config.toml
encoder_arch = "vit"
model = "masked spectrogram model"
dataset = "synthetic speech, music and everyday sounds put through simulated rooms and audio effects"
train_examples = 39062
n_mels = 64
hop_length = 160
input = "log_mel"
win_length = 400
method = "mae"
mask_ratio = 0.75
loss = "mse"
encoder_norm = "rmsnorm"
encoder_norm_position = "pre"
encoder_activation = "geglu"
encoder_mlp_ratio = 2.67
encoder_head_dim = 64
encoder_fused_qkv = true
encoder_bias = "none"
encoder_qk_norm = false
encoder_parallel_block = false
encoder_inner_norm = false
encoder_drop_path = 0.05
encoder_patch_size = [32, 4]
encoder_layers = 12
encoder_width = 192
encoder_positions = "learned"
decoder_width = 256
norm_pix_loss = true
decoder_layers = 4
init = "lecun_normal"
residual_init = "scaled_by_depth"
optimizer = "adamw"
learning_rate = 0.0019
beta1 = 0.95
beta2 = 0.999
eps = 1e-08
max_grad_norm = 1.0
max_steps = 20400
batch_size = 64
epochs = 33.4
lr_schedule = "linear"
final_lr_fraction = 0
warmup_steps = 4080
weight_decay = 0.09
Rows from block 9 of the encoder of a small masked spectrogram model, named by matrix and row number. Rows with one number belong to one neuron. Each number is 128 + 32 x the weight over its row's rms, rounded and kept within 0 to 255. All counts start at 0. Numbers have three digits each.
After each neuron's rows are labels from the 100 clips, of 14976, where the neuron reaches its largest size: "strongest on" is what is common among them. Only what is clearly more common there than usual is listed. The data: synthetic speech, music and everyday sounds put through simulated rooms and audio effects. In brackets: how many of the 100, against the usual share in percent.
# gate: MLP gate (encoder.blocks.9.mlp.gate.weight, 512x192), inputs 96-191
# fc1: MLP up (encoder.blocks.9.mlp.fc1.weight, 512x192), inputs 96-191
# fc2: MLP down (encoder.blocks.9.mlp.fc2.weight, 192x512, transposed), outputs 96-191

gate.264:172109154144099100126140078165097116170154066127159135152125102120160168173106198113094152155163088124150108140134139098133125133080132078113110124126186119090168174126152108096077143169185076108121101154128161187147148068102113125068117098113090060167112130138147193182135102145113180123
fc1.264:104109133086130124105154192102125100089113157166059149046141151152147131154123083101132120120156145083117128131135051156097114083192112128104147151137088135093078122115125135097137087145086178074132176093145113069138086113101134115144141175122127159154169143088082130099159167158167117085
fc2.264:170112174126142097103141158090112141135103167165152182135142163104108166151104124148079122115133099137141105144148092134105140078146108111114077184139102136097108166071092070101075143238108109112142092151191221147088146098127138065104173105158120138153109115105118163171090190163153142115
strongest on: speech (89 vs 25.2); long reverberation (77 vs 40.3); number of effects: 0 (51 vs 24.3); reverberation time: 1.2 to 2.4 s (45 vs 19.9)

gate.357:145146116145153093142120112118099132101108137133142117136112105135154189164111144076104092129146153127179161055052136165154153094116106088066091131159179117139172101115089123108072128178139108132090179110116109175108144155168189141087088116168156115186089130075081154110137130129100162163
fc1.357:111111108158159097175161129110066108118096099119132148071176113198084130143104155099052113189155135160176138122091147089070138110107094085112098131171112148187150151144132154100108112143154130145128141113149117194135199100182112083189083125164202106129160141081061121102148126085100160078
fc2.357:084180065116134140159106115104104112118125156163151198118182097095086147108137162095118110160176123188161133111190158129130120150147167187147099109085139202186136145088146087150158179117161098078206130133078116158153133128128171071145098110089150120088124074112112099090085152089064100153
strongest on: telephone band (39 vs 13.6)

gate.182:139197143105096083134085106125133179090155120138088163176115076115131124103123108110119107121132142132063137065154150173121144131125089119102129178162129115113140127151132127120094140192115110095103179165153148097153134124204143108100095124171143102175054118060157152131109076215130165136
fc1.182:114123049084120167136130143160144096129108153169091122102135179110070092113129133145127193175130134117109137155119112117136067144055148095121119091149190129115179161116136068130146149105112129140161053121081138115138107130102127167177168172109064120096171159141129101099129130099157119137
fc2.182:099112106108151157146185082111158133147166151132068124105076126113146127167139087172111197102155143142131115192115092154098102164072097161120146138109130088143134109098118058146191067135125132185098085088064124118137155119158135162127116138145120113013131114113185140121027235142133101128
strongest on: dry (43 vs 20.3)

gate.64:160095090119113086106111101141079117119090123102186150125091151118094143122074118158154146122170122113135141089127081163121109128144174106121141129160097133139158139121051160131072085149112138112062187079140147119090195110129106112088151114197127200176077178042073169201157117132168125203
fc1.64:251105157128111181153165090119129157078131099131133104090156076098125160131190105148119105166084164130125099068126156154152159130114121156115087117112114121108101130102103075128115147118089087176151132107129129134160138130155116114114070108107116117139109128240177112170113153165101112164
fc2.64:128124193138166099114099156148092100155152158105100134189094167137120150177132140093144080095119129101084111070159134094106146147158130060139145160115133142181106081115080164085081124202163091163148189153132158126117165137116126126065108151097152131159189132067127133163115136204148118091
strongest on: dropouts (58 vs 13); bit reduction (30 vs 13)

gate.228:116064080119071107146134137131101138104153100144092168080049124074113130107063151119129093100167120149131125132078197126102120175064112066105098124106139093149136111107133138070052115168136115139119175057111158091134178106154145128081081132093140138139135161166112143158119165142162136131
fc1.228:132116131132100126087156186105136121112103131125134156134131116173098101110172144138173177123132147154153120114154179169136125124158135132125187074114130161100114116084097098111095115133116173166117092185116147128145057113134084147144124137116126124138103088155092157120163111161116097144
fc2.228:099159141141099098105114166106082085145134150136141151136133146131117113152140199108069110149136122147144068134098143104146063122149123083128087111134194171149155132159182080114075126223097146148164084173172180159118137142163092130132159119069104125175166058101093141186106141121118121133
strongest on: dry (65 vs 20.3); speech (64 vs 25.2)

gate.249:160094159091123058086116114105176129153130140175085127132102117126169142134147072115101144090153111145122137132137132080157142082135121102119113097134120121094060139112100094094113132159130091171106106139191171146126139166117130095109137105075142154132147147176157162173078126111136178117
fc1.249:102114099108134090128130154105179150149112107097146132132152140081156098134049058118167096113111137178107150150103151070160069140140143103091162145134131103110042164130091138146128127122079210125142138119113143096126087141113125105052171122148129215140154102130109097107060173150159101098
fc2.249:134136133121104107170164109127144124098134098100139096106147105110091128138189125166101162134110133118118157135136131152073178130135096110119134101162109056114150084082118149137096095197145143146079118097132120028120088152123112101121137108113127091097106114185128175083141101113110120122
strongest on: speech (89 vs 25.2); distortion (60 vs 13.3)

gate.1:139145193141139109116181148101131149094148159132144095135137125138150140134126099056161115094087170144120155080126104137116150118123134086069116187151172097142130125136120083098071117208112103083068160080195179093064143127107123061106101155172161117234124152150208179154091127141127128157
fc1.1:133076069124117118129070109133109052107108091102167171177091176120115175134113141191068178179135074144112129171129168099162094141073115099124168075141084192095121152145098121103096104157157121136172116161046150170165175064165143175103147124106080131102137113089065107121142126164139151124
fc2.1:062154118062134126185117120166124119144134146118154123128116147082155167102110100143105090140135181108098141170161105104128085179116137088116124098123075174135169194151136137098057139158140077112145112118095115166142115091114157095091109157140169145165110138143159165130083113165110094172
strongest on: everyday sound (98 vs 24.8); dry (51 vs 20.3)

gate.94:118138169158134098125168114155096100169109150148132153115104134166170139089116141100114100115152117123127135104115190085110129117152175073108121174094173109146110142121124079072040161158148093066087113086127123153052151092145128106160104125088128137159105141166173137160159142154124128159
fc1.94:119115086070074124111103099132108093070169095137164105088177086114090125119180139113130157121098114164125084145113107163088092135112109161140071091103116182123121130108142176132130114125112173161171115121181158112132073183059127080116131114137109161120135039099125147146126151115139091112
fc2.94:114171134138112153169098129158144150141103150120172114147104153181137166081139129130085135162098146122143091097135093127136093093057124070090107134142104111112146155049116099101110121236124103133176084165160188176098118050090100161140142094180114075159104129085150143181140108086145194119
strongest on: dry (85 vs 20.3); speech (83 vs 25.2)

gate.252:097116111132136122097067142188079151097119094071220137102118152141169132125111174119119088102090107141160123117158148142113127138088120096083080137100141139126135094151199176093090168173088101077151152129105125113097124079077112112092080161119134108157146073117128116187097073155123122106
fc1.252:080124150091142058065221161099155138092096116176135076118182158082066107108072128096114107100072108117120110136127108111113113114140080116146115121220150162142115160133131127145138164129125165096089105121177139140124099157163111091133189091145173219144151151171119195149141181137137085170
fc2.252:071106122090122135082139146093104105100116136116179115153127156121126125122124127131145104119112103093143111124181129141157086130129075099128110124101076165141114166143118199118093117106139120085146132135152174081131133109158075127134137161126097179212185098092088148184180083097110076127
strongest on: everyday sound (67 vs 24.8)

gate.232:086171132104146082150114143112097080123144104165123181119172160185150124119134159103057057173152108153109107175141165117091116155136145111104087150056093160089129105096148113128100140167090111099126150124094160085090140086143107110133140160096111167136180113109123114161069182215118167078
fc1.232:123155117148103118104087072191123181096081209181110138110123076142130135096122097123120117106118135112119141109113107146164080091040082148102098169202201105166102067133118096117124128129117091085150134147159110161113144096199124121178110079162092112126138157142169131196134139121157143104
fc2.232:088151052092118189154074114145140200123155138169129121063104108066159092129136173199136154153137143110138138142119034152137123107119060099106123095195201056127184104138112120125104116195163156120092106137165150098183090088146111098128157118119127067144071133117113154120141169073145118121
strongest on: everyday sound (97 vs 24.8)

gate.244:171114144133212102102161109109086078119129170141172135132167103092096079161185102127157097148136095147118103121121115146114194127121100111114097141182177124124112115123085088146111105160160106087128087065200168050081172136147117120098125165135128124162145100141173121188113165164169145147
fc1.244:080145140137116120169141109200130153111156089106159160092133115162113157135138111145083136125112115077169122149164140073144157122103096107118080167137093086130102110081106106116083118118157049153145165116136105148093126081182147099186125087117119094106140183163149091072136138137126119112
fc2.244:051141062062154140069098093118064137211093160144160097085119135118148125130094177124093094120160141145132149149124084112128100121206135112099120126193111113140135127164155054115067152175134128152108119126157140141177111117180091097146155121114107111165136141129102132150141133116126071128
strongest on: everyday sound (84 vs 24.8); dry (55 vs 20.3)

gate.48:108118136118169144126122166154153100150131200097121122136157152151093102091136182108112098179141145105108126098120136149132135119116121110126120124121153148108148154163164120122127163165170071077176089157156139127212150132112142145150111105141096076159110149060070089148137182136119178106
fc1.48:049120154156180100102085140151135148134112129096111083145104119161088150086135117130114105125120140118139187131209086132125114120105114101089168139172098107155103059157149129131127111130113158148127082126103116109101079127154083111158135114119146055131144195183179083091127121093132167079
fc2.48:094116093081134229176137149133093155141181042088139142144072126083130169117063165103103159153122104114138144149133135108113126169072125168169101148124143137126144180113129119066136087096159060181126135143058106119143096067125156195075062134122142068058123148142136179100133103173086102102
strongest on: everyday sound (65 vs 24.8); dry (44 vs 20.3)

gate.33:113097163071053121070169149139096109112161080134148237091131147064113175117108103098078197094150154141100170135147151103141094150097107115118113156117164151124130149148162094102116157145118108138153123196135103133149100163104093140112146138080109139153163114137084158190124081156132106164
fc1.33:102139134117124086095131079181132126071121161089149141092181118128086091132131109161102113070127122129149110155124120137065090160092104121135113144159115092099141098160135152175131137152111056075129157132165141044081183137070169081137133135131107189124178167154133122146088122115133140121
fc2.33:111146054110058132116121141179112120124089119178163146089150116168135137110052129146112097094154116154161107161106135149143081126114160109202130069100084179104113133093136105113121146118142184141141133182102055185156102154145177166178131131146103172137098106160045107143191222136133096163
strongest on: speech (62 vs 25.2); bit reduction (56 vs 13)

gate.176:131118147107106059125141137124066116126133153135157104148140151121147155119109143062135111114133143111140136099119145115144128097125127036041102155126147076116113127126084110065002138255122088111092115163174232107127136118146100083111131150090130139251151130102177134147097091150139126123
fc1.176:116217168119058080153182110151097090168116180157118114159160126066176138111063151101174124078120102101107130139134123113103147052128204158154059148110201079179105138131078130135119143102110101062123130171150096101135109081176151138134146094091126113117117139117177124136153101111142114135
fc2.176:117173141180107112152104152135134137129140115135157177130100148134129176111140098149089120091113118069126118112104123136134138151105099068045101125117111114125098139106116130095058100255116128118136161118157206133113132112115117092150134105130093134179109104120160068131113147113145113138
strongest on: dry (71 vs 20.3); everyday sound (67 vs 24.8)

gate.323:103119190134072137098101145181088128064127108161130091113101179152159126154115151089118110145160109119147078113147157131117132164144081063120140229139115134130092131131152148098070142164145164054158169146149176104100141127144144156151099124116098100156081153111109121148146096210131150113
fc1.323:201146135077153094133121156149156158168126169079140125127182095100151072132153119107173078156140150136147135110103088126117097107174150157137134112112136103063159133156148151187159147136094116097170099119159101068188115178063152101063131203131088152147184112153073104089142093145146111117
fc2.323:129097073148093171125147162110114184038131090172112095122104152138101120150080153128181111063087093135118100130198145171119103110096119143163125102120147124152124137120094218094190103100147152076123194106140114083126147157148159139143086166120117191135160162187088147131161078118125080124
strongest on: everyday sound (73 vs 24.8); dry (45 vs 20.3)

gate.191:156129096142092123135123177089112111109099149169145110107089153084152112137128159128146096107134082129144083121133145147124152119159160092128118110106104106108117127089135145069059140193153119089130165074141250128104117107153124085090116192051099127182121081095159167157122141128153134148
fc1.191:143153146151108112112111164079119076160145169138101113201110124103153153138116081163103138081153130208125133161117079154123046142180142100148118135150110107095096150171140083090135081120078140103116176108133145148175178172141118121177116168145135127147162143110128098177142142109124146135
fc2.191:058198110163147155102089116152126134158095136112117148126113139179106118155164101159123073097127140130125121129143125151108079191149222130161166098115172125160121109089110118148200121212107150171218167182087117149120149192133181137162098121108133163109135137124086048152138140119097101160
strongest on: speech (82 vs 25.2); telephone band (47 vs 13.6); wah (33 vs 13.1)

gate.339:135065165125111069062110100123113094109172138125171124079113131142126142106206104122111187147149148142112138124158133117119089111115053067086127104161138097125145112148129134098043136184149117138088106094150162107124192110107128103059129139082142129175105163156121153199071061108131163167
fc1.339:186082125173146134084100113132094118131128137148139093090069128155093104113214097144175127129151105109130109142155168137134090146112093117146115085137153127140126099160138156123129143135132142153151127105115122100119217177147122137086088159142150136109118159201092133112086076137129131158
fc2.339:156102122158147087066136144110091136098100186160157075153177082167078116127129103119147129082069129152179142068148158183137110073156175177150112171124136150121111114136135062158125234131148150097086084109148104127108127160133165129119122165135135143148111084176135102111163087098148077187
strongest on: everyday sound (90 vs 24.8)

gate.86:133087138097104059133151164085102065128118111108153082131134130172094116141115135107099097151129136120136143123202139122102142100142125091087137134100077105110115114147134138108075097208141113165148131061208215135083137132134122051118112166126121102195140147096126184142125079144168125115
fc1.86:089117123140157107142168107147086098079115109133108200163152170199138088125119103135180087098152095088121128150144169164152147127145116131132164128128086120111105088129073167144132107118106099156097176120167117076109154153186145144155127168131132159129176176082099085094142124115169117124
fc2.86:165096139150105112160177162135157099072135098135104127098100139211164154099110120111125151086111102154142126161144144160141181065130131152152135115107107060154061114078066146079110100183100125124071158051155118084079175063201170134148124119154115143152112201143127105158148093128146164124
strongest on: telephone band (36 vs 13.6)